A small sound classifier, trained from scratch.
Training: adamw at rate 0.0013, 10100 steps, batches of 384, held-out accuracy 100%.
Rows from block 2 of a small sound classifier, named by matrix and row number. Rows with one number belong to one neuron. Each number is 128 + 32 x the weight over its row's rms, rounded and kept within 0 to 255. All counts start at 0. Numbers have three digits each.
After each neuron's rows are labels from the 100 clips, of 14848, where the neuron reaches its highest value: "responds to" is what is common among them. Only what is clearly more common there than usual is listed. The data: melodies that start on their tonic, played by one synthesised instrument. In brackets: how many of the 100.
# fc1: MLP up (model.blocks.2.mlp.fc1.weight, 1024x256), inputs 86-171
# fc2: MLP down (model.blocks.2.mlp.fc2.weight, 256x1024, transposed), outputs 86-171

fc1.303:110111138136134182111104134135132105119132189111137094149139077093062142148096136159121141129119150095189159125074114125141169111108093103125120110226143100081136151155085139117164167169113086113061124137087113126151126112141066116098187115182153125190165088
fc2.303:160121119093132090174113143156102141115087123137114175137119124110143118109131177118124104144173130127162056160126113152125085137069115126138087124138134123147089149168117119161169125120147159087184158095126156152109119138099099123080174179132129178153135119
responds to: the note G# (100); the note D# (89); the note A# (69); tonic: G# (48)

fc1.174:119113149175112084123133119152150204161150067134132124093149173094143056114209105134174106084067107142139121150106104103106159138129108183133088135123141164128135159149111073085081103126152160176122119128191147147117245114140165184164143074127119079117097133
fc2.174:138110134152080089145116109117138154111060135136088232079122097090111074152127177106152136110128139149095098162135125082185097149111159149138089119172139137155097124196129142144179127165188101116160205132200191090087133104136095159116154148076180176072126076
responds to: the note A# (100); the note F (68); tonic: A# (36)

fc1.220:147106119216156094032149158124144179125170140166167083118123095123074113094136104083123160123142091146168131141085107075127155078108152117132126097118133162121155142141116112118053119158111183235094106114155123128134151127117127130085140122138151140102108175
fc2.220:129147165141114099121119077103143128089136106123143140122120152164203131109154149131159095118147125154134078152180084103131107159141150141161119136033131167160104149131142155085141057154132155171115163136147157132068145096136101102180139129119118094047045176
responds to: the note A (90); the note D (78); tonic: A (31)

fc1.321:122087082129116101136082104144118103100114148091104136154114117171121097111142180197076146144137119158105235098142224101161144128153130116167163121133092057112137079096154065127106122105115092129136077117127115091134117127124157105132090141133179124117107154
fc2.321:074129174195109159133136092100161084083100201112086117106091072107103117157163153125119146140124128129133154117085130069100133124135182105136073129159045117135108184117123125136167098139177110108131166111100165137143163083176144162185115122132112100082149096
responds to: bass guitar-like (74); tonic: C (30); piano-like (25)

fc1.412:065122144169149115119110159187100136104143141143167105171151130124114088098145104147144169088125107114156201160093166126102187054110081163098102096170062107110161121126143111141071161086107101146090106141148090112185186166075136154112103102147163130129116085
fc2.412:126118075136152142097161176135122128142179108172148071131195119135103122107058090143130167097137080147097164097120147103120167081117125113080122138139124098078165113087106108113107106106094122147085121171122075134171164159141183094097129092136091080134150163
responds to: the note D# (82); bass guitar-like (58)

fc1.6:145123098140103148115104123255091127144204110165183122218190121118121065118162118141140100114095136143160127151129107116128132115093121154106107145166098109079130115081126094135115103093130072183121075127123132096135136163065141118108169129139067097133091174
fc2.6:183114145106132142122127155136140129133089155187144209131114117104153095153112148099081148147087161166137094129136132121140032111131175168157146124102137120179100088137138130159191149201116123117116121094112175095159129135140109142129141176114166205077114077
responds to: the note F (100); the note C (90); tonic: F (54)

fc1.126:090128133148116195116111122146108106142124175105121074166149084099078137139145145184112126144093143108196156138094114101122156123119070104130132096231121113075145122141089141093140148171126089130051109119076117122157118121145091117106171116195144115196147095
fc2.126:158127108080112104188123172166116145087073108139089189115140121121153112134098170137150103124173143117123064174122113167135093142071133151132092146143148078133098108148139126157206120095141145066169153126118164144111118164104126143079176170121126178163154084
responds to: the note G# (100); the note D# (83); tonic: G# (34)

fc1.173:083124164127177129139130118131147075100108126123130109172110136137188121103114140138117143136091113170108137151084185129093146117081110130120134097117090050092145117108143100119056195132113087126098126106117092155166160167087114144134068130127174097129107083
fc2.173:116127143117104096096090112139137130125114067140103140152124176118155136103136148140135056126150111131153051148079138123113087154150128166204142186114156192149135178089166093082091138117130171137194148113144163133159094104183135141142083112094125098097069161
responds to: the note D# (100); the note F (73); the note G# (70)

fc1.208:113117126136122184117100133145127115139127174109124078141152079085075143146115126175148118146095145104183146132075127117136161122116074105125111101242147107089141141153086132119143180159112091125096109126087130118162119123140071114096180122191152121207167093
fc2.208:169130122089134096184108154159107140113088122142109173116127133123161117131121182121131098151173141125157067163125100148125084146054116122136097124142134110142097134171124135152190121106129149088171155104125161136096112135111102130091174178137124189164131109
responds to: the note G# (100); the note D# (93); the note A# (79); tonic: G# (39)

fc1.151:110044151177206119122148173124091117136122146114172113133127144067130094064148111075121161122090089160140174074102170070110183103115060140121089087173101168116174115154090087137083144149131156185145113114169119167154172096113144164125099092159143137162097136
fc2.151:111106094150137128097171144181124141128165103188167083144209117105092090104078080160147147092115098142116158108109119122115173073107119133082107142141134096099166106098098098099092122128119113152080116177114075162161168194139163132082146074146101086150158136
responds to: the note A# (81); the note F (73); bass guitar-like (33); tonic: A# (29)

fc1.141:093111128135161132114115141147096146127143111101154114207103139118166071052179082117096141085063102138145145174107140152079168099122096189102102145139060109120145151073134089115125149126143101164118100119149103160153192175076109176164092123143176064124073109
fc2.141:103104102158144137082171167178137135144161114171172073135214110104091086098072081171129154089112091148119183105091130110113180067122115141078123139147140097107176098100098096106078130107111120172072108165125079145181175187133172139078136061146108088152162131
responds to: the note D# (100); the note C (69); the note F (65); tonic: D# (34)

fc1.470:109106166157082104120110119112134103125130140129139111111181138072121142119108107193195125132112151149187130113084120087130175120104082123131145114193147115084194164172087154115136122152144103138115150137150134188127141071146125111119202057140111050166095133
fc2.470:197103116137145107131121145125116150155120140128112169128091087164124100121150174109045153136166125105108113140177099111135075130089157126152141133106125177136118092160171111137117137143202152151134148097131154101107101108099136116109111213110151162105096143
responds to: the note G# (100); the note A# (96); the note F (76); tonic: A# (34)

fc1.380:143114098158102124098086134200087121147175138126167123218159069103058073134165147124107114103122135163173123151129117114145132115117122129122100148177125123104106149125112118126131098096149106178133115124113152081147132145110149119126183134154073092124120183
fc2.380:176135140098127140128115142146119113143103167176157216159105126126138107165136166101070161128102161143143079127171138134141029116112159155136158131111128108170081082114142148172172141171125118097133119112093181111147119138112096106128143192096154193076099101
responds to: the note F (100); the note C (82); tonic: F (37); harpsichord-like (26)

fc1.188:086122181139169134132161110127152105162112119140168126158145151130148147098121090146138170112073147182130139074110189101139142140148073122118174080120144117158188082114108151116085221175114083119105123097144009103131123123125094129132085076151134117192145083
fc2.188:175143166129108113094128142095149154097055143186202183093132138194161135182098116122133150127103136144139147097161103106175086128123146128147193113084139102190148099123162178130133149120112117167097129137115164108124117142132155117170104139107174165112093085
responds to: the note F (100); the note G (100); the note D (84); tonic: G (55)

fc1.722:130127119187087107113110123150089185143147086124118131124142130105108035140175135171182123067042135167137150140117122059141162122135088175133099134174137130090134096151109087096105106116143100190090119161180155118124209116127118145117166114125153072121099138
fc2.722:163056102118110074129164171122110149061068148169096217088120071091123091105093129127160152097186098126087095182111131111222164135098148173122132131136142133133121113197129148132153113150143140152133203141216153120118145103141147128096156127078190156073108112
responds to: the note A# (100); tonic: D# (35); thin (high-pass) (32); harpsichord-like (26)

fc1.739:138152155123149151115121095111135085148111135168142086168128092126108149176077163104106164178127131175155148119107125073083125155090158070164133105140105108150132120119096146139152170167138080112110123095057114144145097136167089105125127142158117155159195083
fc2.739:183181132104093110141075125056131131100106090152075166093098138139191159148138162100125100154128147126140057115141137129113053140121140176197085124094148147142109171145126103188171109132108175088191139145148151173126143109139114110138116140082144128107094137
responds to: the note G# (91); the note F (72); the note C (70)

fc1.283:092093134162181089047115137144118134128167112169173067199171127112142114129100134099168158109114060141132133119085171096149196129116130113118130090162094111108160137065101128138117137125066125166117102161150120121185143118134132134123141118152142092154118167
fc2.283:145132129080078136146110114118122092088082088148123120188130170169162143128100144127042081156101185173125106149178134190125122130141146161159142158047143122150109139141143122178132128158103152105134094150097116138091124168072099068113103160096154173083132080
responds to: the note D# (97); the note G# (79); the note F (77); tonic: D# (33)

fc1.723:130080095161149086058131155132126164112136112143153091148131118118127079111078136131133167132147041179132170144063148055138198133130137136142132124119128123129134101119117073134078147148089159192109102123177116113169166145126137107074110121133179120120106140
fc2.723:100154142071123095162144091151098127144067109158111180173110172152211109127125142142141110125108192129099055188177105131120110182076087167110173135124140091119131071158175163128129128112126089116103136132151104137094130141118066099139114149088172146110086086
responds to: the note A# (99); the note F (81); tonic: A# (42); pink noise (25)

fc1.103:169164111111108134176096106099144145125094141042126168093094126162110153153162158147149069159131193131124138159170071170153108151137107123147131117120181137172111124223148173104138103151153105110111150091103138123057111092125107090153184161103123168113136131
fc2.103:095139114158108171097156121125136084191166127000112098134074116106115124139159147123100122110106127098159134128130123113118106145162097121124128165162115139078106157095139083123092124110156138137130095123154106133163090141129127159129111124141118058131134172
responds to: the note A# (65)

fc1.615:103146092112080150146161102153117133192152062122118121158193152127146127132108128153168139087143148153128115163150116119128123143128153106099150139149130083125112122077108162160163095102101119106116131230128084104106110127115084111122169123144067094184210140
fc2.615:130133102089150093116071112154127189172174076139125153145111179138158115082195106120123032138126129122145068172154102192079111139147099150147092124062145237165085174118106085092126112131083193143164124108120147116102131132117069133161108119126115131101078200
responds to: bass guitar-like (66); the note F# (64); tonic: G# (26)

fc1.578:123125103122105189127131140157126092193129175129134092121151079100027140145113120152144127145113138100191175099105134126122141111110091094111121101229139116091132123150076122157140155129119093115114108121094084092145112125121100120078193124197114156201205109
fc2.578:185137096116132115175066134124097136089073135122089172119103127103162142137133178109117088144110141130143076120138147180164079160100101150152096109130138097141087155174118115175182153136120119072186123090143151126122116129108116127121138166133155186149153106
responds to: the note G# (100); the note D# (81); tonic: G# (42)

fc1.419:095071138153144081099118137167129141164142123147138098184151156095145098100140141136108131105100041150130168096090195093083164134122060160114142128145108078073148138107118055121076204090109096165125059121179100110204160119088130160115083123132165075147107115
fc2.419:160091065142166143093176180151094149152178132103163078106175085104085089125068078143108157124148124132103183109103095106120144090144147104136140139136158120096132116118094103089124121135101129172067125163107103140151148166156149122101135081149100114143161154
responds to: the note D# (100); tonic: D# (35); bass guitar-like (32)

fc1.727:110062140145197122102136132156067105159134161132120092133112107083157135099139143156067113130093151123130180096099146099125162131091056130138137070179108110096172120150079101096100163152112091137094100101116098132160128119133096144101109122164158135152134132
fc2.727:140109128118142177122120129155128118122118188100151125160117140079143140076142154113107115153122067116173091113115173179078075135115147137101048103104113116170077172084120081171152123096074137101202074062091136147180122182106167139128117161131119189118166133
responds to: the note G# (99); the note C# (65); the note B (65); tonic: G# (25)

fc1.436:142135126164170126064132120113169156189174153103141071098109113146111164111147113120079092142152133099173186115128086111108129112121093094119141113119159185141172192162124125071074119126128159164086141106091089138130107091154092099113136087149094121115093192
fc2.436:157162160120146132147077110104127106135145158096130089136080141124139181102197167112111087183141118115194128109117137167099096140125110102159101111097115169165076203132108093118114133135122157121175105057085148161121101110094096114146119139157109148112124158
responds to: the note A (100); tonic: A (40)

fc1.235:136134125191085101104104106151083179129154103126121132127148120085082052153171132152192129077027149172124149152128115070145145132145104181125105140167151125090130094155106109093116113112150086199089121161181153107127206124130118134123180121120145078117098134
fc2.235:150064105131106075131136164119098135059071149170101218106118065105105082104095141122153157088180110136099091189120134107213168128092152170118116136142130126123126109192132153139154099137151142154131200148210155108126156106133151127089159150060194138055109116
responds to: the note A# (100); tonic: D# (29)

fc1.225:128111136164156156097148162123119173105154112085192089185118135094154107076157069127125118087067079153145173139105154108069148090140095181116095130125092156156138174087117056123099154102092136172131109138163130168159165150114158148139061124128153099127078160
fc2.225:102102107146149122092177160172121149161169094184177086139208134105102089090086084162150147080114084152127158115102119111114186064110102144072132146150140112098182103103093095092073121112120127173081137170132070164160177173124168135074142062126094074154134141
responds to: the note D# (98); tonic: A (26)

fc1.189:168153040116093093080121107140132204162159035160135079150151149144132103138096130092195118135103079178102117141148091079106115135101159126139117134129136157165126105120127074175093089075069149171136094151148120093118118177126110091065159134110118170117107202
fc2.189:134113169130146151156090140119094079147134201173154199100103116130114126133178146098097148134084207136144125095176108115167132113155140111118137089146115120106121106185119187166161100174141099140128108112117159094072166088106098131173176164153123179117111093
responds to: the note F (98); the note C# (73); the note A# (71); tonic: F (34)

fc1.658:164113089215129099037138159125140197099156103126139103118127097126106102106105097114141142097117104145111120145111090080148160095142123159133128141119153156102195097156123117102051115171135158246081105124164121094123155131123147116062154109119158127108089184
fc2.658:106134168118114094128124069109136106091123127120144144141125142166208135100138155142145089124157151137144078153190087093136123156139146129172125143055124154165121161145128162092165053167144140156100168132133134168063121087158090083163156125129116101078057180
responds to: the note A# (100); the note F (81); the note C (81); tonic: A# (32)

fc1.605:124110119138155126107103113132128139106124103115141096222130118121150117114117137114132128131070088167118127135102184140122171124106074137122128096131136086084142128115122086124039207150108105141094107114132082137192143164100085105122097126130171102129126124
fc2.605:131160111098105085094086097107143139100094074150070103167118169168150181161115179127147097128185091129145063190111151131134113173100129111181182146125135179131128169087167133114084125090120156110171167139125148112141079084161115081140078169067156085083063182
responds to: the note D# (100); the note F (84); the note A# (75); tonic: D# (35)

fc1.641:082104109129122138146084121167137081108123150110110120184148083144080086126142157182107161133118111155117196111093190132118169106145147124144106122159085073109152122040136062156124133135137097133129035122096114136170122153125140133135127109132162107132185119
fc2.641:123128166180092152105115086097143142150175176084125086076135090096112168150167093132120123135144159085161120137106119066114146146134168113137157128165107152151144178187092160137151099155159127141131179128135174134093134024171117111150161106133075117125132168
responds to: bass guitar-like (76); tonic: C# (26); tonic: C (25)